Rows from block 7 of a small segmentation model, named by matrix and row number. Rows with one number belong to one channel. Each number is 128 + 24 x the weight over its row's rms, rounded and kept within 0 to 255. All counts start at 0. Numbers have three digits each. After the name is the row's rms in percent of the matrix's.
Before each channel's rows are labels from the 100 images, of 14848, where the channel reaches its highest value: "strongest on" is what is common among them. Only what is clearly more common there than usual is listed. The data: short English words printed on busy colour backdrops. In brackets: how many of the 100, against the usual share in percent.
# convs0: first 3x3 conv (model.mid.2.convs.0.weight, 128x128x3x3, each kernel summed), inputs 0-127
# convs1: second 3x3 conv (model.mid.2.convs.1.weight, 128x128x3x3, transposed, each kernel summed), outputs 0-127

strongest on: grey ink (29 vs 8.1)
convs0.30 109:127100153108123153114139126125090118119209095103141128132124102149139172135108144147095124150103139109132109114108116172136145128116122100120132153111136130150173110128099107151137175075133157114138121129109134126103121112132156124147121132097097108141113149104115142126133061158135201122128104111174113152127151106203155169129137127100123138107139156123112148139136154092129117116085
convs1.30 127:190092134115112154141146139096128133162138150113122152112123107149163167122154166139196156141111120120149194130087121079105112149130093152115132102133116106106131125119119095101111141128083122132156128117106111160136093092143122108102105141141118106123164121100111122100121148137137148130143103130189120106146103110136116124090181134156126110135112086146143105136124162088133105155156

strongest on: curved (98 vs 30.1)
convs0.87 089:119126124136147179103137153131139131130146158059154139088132118121116095110152128112130133105063128133099083173084125142137133108134102141140186138140122114135136108093096119113091101087098121096156106118169119142161085120154107135154121101112118159201125148128143099123094115120168153113123112176123156120135115110110109120139108102113127135142118127100122105134129107106172122107122
convs1.87 102:109131082153116127113140149155110143098109096178123133165135136141077115147121098103114153132153120113180182100136121115078126120104098135141158182146100117142111105104113115092134110137130109115096131100130091096097115116152138114149121154118172120126109093098138132099103174147119175105157127126111108140088106140097177149127116120105136141133117125099113150130131136132124203137121

strongest on: bold (74 vs 45.7)
convs0.76 096:107100094096104108132104152142127124113112128096120122170108113161190151117113118136152147129153160141151084129149148100132120139169153122125138114126096068132151108124145209142145108168120115117118139122105122117134109151097146161144119120158154130144149118112094114104071167107099122119084096102146142143117183148137122138103126128106125114146086119115164098149112128138139080148137
convs1.76 094:162094106150123171123135159131103158067123146109145127126145093094123132092114108129161131179105108097149163149102115141167147154122102154125140181104153109116121142085105169143149090108121123136169120127128161170128129125152122126116110164128123122131121142126159169147091144099124156152149160112105109141139146138139107128178123098138173142077130138156138174155149121155132127112106

strongest on: curved (76 vs 30.1); grey ink (25 vs 8.1)
convs0.73 108:138118128124158142137136119103110159151100133088151086113138146102091116146169121125134212123088092155126138147087127158117134147137129120111193145109097116121119113109128102088114114105104110107095102127136122175105125161135119178143100106132137146165160130116132150132119118121121147154162096149115130186173111135121125148144141134165130086106087142145101141110122143110121113104088
convs1.73 107:095173105134148153076122112118100132116133129108145144137126080124105107119074136144161146123151115143105194164081167117066144137113122136144115135138153117118134110103114149128111109153158131150135108117108141118112126115127117133144124117169146109122127065086143148131153177149118094133124109127151135131122117126108160090074147109118130072098154094171140149155135143096109140144115

strongest on: small letters (60 vs 33.9)
convs0.63 118:120073097095123093104090131112109096125136159107131109096121114118149118149144112148122077082141125090166141162165120132139106107102099187109161131159112167104133144118097116102101138111152135166159156107156144174187109109150133146086137152130118136120148093111122079146131155122126156091132142121091092130120145117135129113127135152134126163096104094094129118107126119108129123154132
convs1.63 129:148136177109114127133123099144106127112146130137127129141145178178143117149098161120128143147083139078128125144135110100152149118113151126121108104137126118174142111141151106151147175114100110181128154098110091138124137101123135135108126133149097113157137115093166138174141138136150185126143123150088162109086130113107180105122146138121134089129182109133187104107127154172135128139104

strongest on: grey ink (34 vs 8.1)
convs0.107 094:172127099153142149134104111148122184119113097157101165154139144203088153124126110118125156147134128117093075135095121146110152138137132153131102113108139131131119156160119152153110128154147109116137123112112138133123125136088135177117148127156154150132138102075059167127128148148096165125126115140091152096142099105072146119133166140144130087110103101132136115130125142132142139168119
convs1.107 076:154148102122144109131159129144158141115123092110135147174102136109096141148171122113151141125132130133142129096133123118072121118124151141117105102156092103098104119091131066155184089110099105118126113095097104138115146092146158153125147123139148122140120141091140086094144127185149162136124090132154103127128152140078072150128093124134150119162093143116148102119139130128168102125147

strongest on: the letter l (47 vs 22.6)
convs0.43 085:127094139104120133136124119151139122136119107113154111098099051103150123142136080108137135052146079140105172154186133143129128148129147103129120121119149134133114129130141132131094151096106137127101091150123097126095119142161115200140094121103107119132142158126129126157088112110132127176142087144130076116139121088142091111144128143131161119117133107135113119169146100092126114120109
convs1.43 080:119126143097120157132121163077093147129136114143154143134159108157158121124160134135156161126150141148115121154149115166116097134160149131101101161174107144172128136125142101129156142106102099117094139103095130143145173093158163110096143100096091086098130124168165150115119149163150160110153138140122143111125100136110181110119167122145160142156139133134087092116133155155104148112162

strongest on: grey ink (41 vs 8.1)
convs0.84 132:115101174109092106099107141148058110136132116138128142123149081123118141144144123119144100092118109104116099124125084119136128143120130148131113123156155178111085100154121134130148169109164145127154121117125127110141113117154103116147176132134098103137147120120142115104119063117087124128117151123113094109187165129205127176146122130081109137108139091099121127134123122111119112149102
convs1.84 130:119138115129106174135148104131145183158107111142150115093115092151142130135166114139166146132157121128183110114137091099105140096123116134105144177169144091139130143120147100112141151121126126088124132131132137161117131128099132077088130152108132139121118174137141156086103106126154112128131144133123104045130121125133145144132138126143171108143106129087098115150148067123149166084139

strongest on: curved (65 vs 30.1); grey ink (25 vs 8.1)
convs0.94 117:178096135133078099108099103133105139120160115178088148156146129100107146131108159126127130150075099125129130120179124155114121113109135150106118083162134124120126155128115112111147144123130131088133150117116146115105112113161151136104133141106111099155170118093111131080150112115131186070109143171091139123142129099139121184147149126156111146110153108136120117088142170140097154118113
convs1.94 103:115171123102093134185104095126102143137137087154130192145102122160147100116150122119145128076158140082180144119141128104105148132133130107132140147148146162134134109132085096154120152132089159138095145122134104123123146108094147128109136120131118149118089120157166146135135127116145136148113135162118165115107137107131146103127160145123085125090148176105152081093129152126145169133080

strongest on: grey ink (25 vs 8.1)
convs0.15 108:105141108150143137125139121104123150086145140115079104141117135130106163127129099106132120122119115109142090126142108083122144111135148101142097147148150091151139155138145159129110130117131123099143154146095098163102141159098102212133088134158116151122150126123067125114133114128108232123136110186146126120118109103119137130101155138159131109126173125129123136126136162126132105157142
convs1.15 144:170141125137148145133155172106153162165148153105150146135109119159144153132167097123165124150131119093097181153112119130110130145122099181098101145134109117176119135113128092138097165114076116137136128111106131134137142099156125111131162134086079143129115133146129126108160167118142157141098100168174123143122124091104094107101131122146109139133124117105094091143111178131175112147130

strongest on: first letter capital (63 vs 33.4); serif (60 vs 25.5)
convs0.34 095:124121147120132138107126125107092109157136092145126126153143152159105099166127177090125185112086165144083159123177125108152135113120108183168127115110171140143100138164101149131127073115134132155133112133131129113105104136119124139099117114130137117118173121170155115092101098120127064135130114105095089126103132144146099151110110131129121099125145132128088148143122154173168124108113
convs1.34 100:119141157129151161181125150105128157168146145127150158129130101145184169125164120136145092152109138139106069172150119141141139120160151146094123128158120115133152125133084106067108132128126116129161101075119151139168104109150144138112111186108142138119139125145127093136155128117097122128131122105104146151171089116137121132099137157122148099138165131140112144145140130148177134078102

strongest on: the letter l (46 vs 22.6)
convs0.126 055:151131154131143117155091128131096130135127155146149117135128144120131134130143109136165137153089098140143134130123117126137154099139154130113117107117112118134126145133120127064117104125111158106129129202128058170107125126123113085082113124138148097148121132184117149092194115165088136121120132088140133149092093127178097145127122109098143144108149158123178133110130128128109188142116
convs1.126 051:156130129122149118114151170150114132116107093162121115098093114097123120136143131155151114121122121183120118140142212075121109151153146109149132124147170137133133156109117150182115104165120113159118112113115154114131142125136134107108114100159111166074139132092138134100153135111167130125142147119159144150142151109075132110172120105123130125103132179141162144182147103121121084114132

strongest on: grey ink (25 vs 8.1)
convs0.21 098:112138098142129162139118136125098092117149133115144132119144139150134149156169171154120107114140139089140100121103129138133067136094113126137112082108112140147119101130135121121109176158170113139081157138101123162123143147086105105121110107122135118120187142132137140118119125140118157104138135105188101120138130126119114134109122155111145106124140119205129128183086085177099120177120
convs1.21 097:175120140104126130162155179125164130155147125114111087161153134088171158140109112147141071148152111142110109108109093113192126141118103148131154133080100070105123110126112091143151144101121107144113114094143145102119102117156121114133102151129142079108105114121113119081109119092131162125127107097133130136122166123117067105147114113149167103107120139130103155129120138123118099133144

strongest on: grey ink (27 vs 8.1)
convs0.54 096:144113103174105076090106089117108139090111188126157121182094113111115122140138126094119123143122140138149114109130155151121142107120113098138113092162120120139128137135131108118086121130118152123106158113098141152139108085182117161117145130141110128120102114108117142152205112101130118133127134138119142183130127110091137153128108057123104125124118086112134140122135169111159102160151
convs1.54 094:116143131143132157117166165164135130143177128160083163112128151103106126114154164108130177137110167116114112140090139143115121129124044138114160123128131133133106148107140165121103169110114133133158131100121120120150093166117152119105127151176137111129143090114094116163153123133123125122087100166130161173135122123145133175137168150144127137170081125165116142137112126104154105147144

strongest on: grey ink (29 vs 8.1)
convs0.108 114:144103145125094135123097098140104156107132137127101127132135122120127138130132148179108114163115099133127110065163152138175113148132145030144127143142100105105152108124168110148123139142127125165155150110178104135131101125128153119127147127151154159147150140135142131116122096099073126124119130086148139132095123150176104119174157109117097143147099120109141118151141108111071124104105
convs1.108 102:087123119153129133111118117175143097084121109140167086132172145149117081139106124117155117113174119129144152155129128146109131085131133167139165168111153139147158140150155166104085143125126147107115125108136132077093120098132138115119110171112133100117133144140120175136115160120138102158092166131127105141116118138128129165136120097087129123106115150084120076135121169095174142089131

strongest on: grey ink (26 vs 8.1)
convs0.31 078:136103099139149131121149096124188121078165139131132125122136137113186160113145124097113144123151133138116117115107090106169091170117197124124099079097136126100163101158146114152142110118146130123112155139141129126134184135151134139170141128098090120102138100098148133092109117128127137159112116135128072143154198127107128169132160118133100154123113113126141139146147132154138128130161
convs1.31 067:103144093075084103124155107092147114125154094139111160092164124156170174122110133119132158110075143134148115134146129129132112150111140136169149107129114138116158123113115155151151185101085108096137117114149119117099150154149146125127124139103104146145106132138098155126146148110140119112147169150133148145116114158148152193126141165145146143075143126178135125138084135132115118120182

strongest on: bold (71 vs 45.7)
convs0.70 100:166106118113084182129100141130132148170111148164106153157125119103103141130116193129131102114149141106127055124100127095119087124119139121162110130122128138101116124139114167150111175126144120145127109117113138123154138123134097125120141157115127109110140106116116154126114122108075086117158133109128161115074119090116124107117161147136139160146098089181140123142086073110116095149124
convs1.70 104:148099165092094117151138092111125121126131106132088083124149132135153126153154121126131082141130134149156095142161113169189138117096124121128103092159132079089168148150133133124180089107107125101172124136142104109094109134116114122120147142126160116112116148115104102128140137144148142121112125135097070110146155101126059117163114130097159116091141154119135107146174110135139140113109

strongest on: curved (100 vs 30.1)
convs0.9 124:098120165113127149119106116146112090119156200130133129112131070107128100123139140137118138127113118085134117201101114134122143126104147142085108079129115103120130072078105103114117095120140128147146096147160126108165161110127106117133135119086126144161157121128119123148135117108145095123112107206134151160123134094097136154100143113142114110161149137121141148135129131094174144133116
convs1.9 113:113124110104130142135100104118107162124104125141152162162171113121131081104132121131087099102105127134169126153142148131108130123150124113116125163152145095183103132109122134130117101107101174139141143140113121134102112109133144100065147152132095109095116093083165130160128141145125121166142128134116136139095105180144152117129082173116172163147133136099106155127141148177114173137086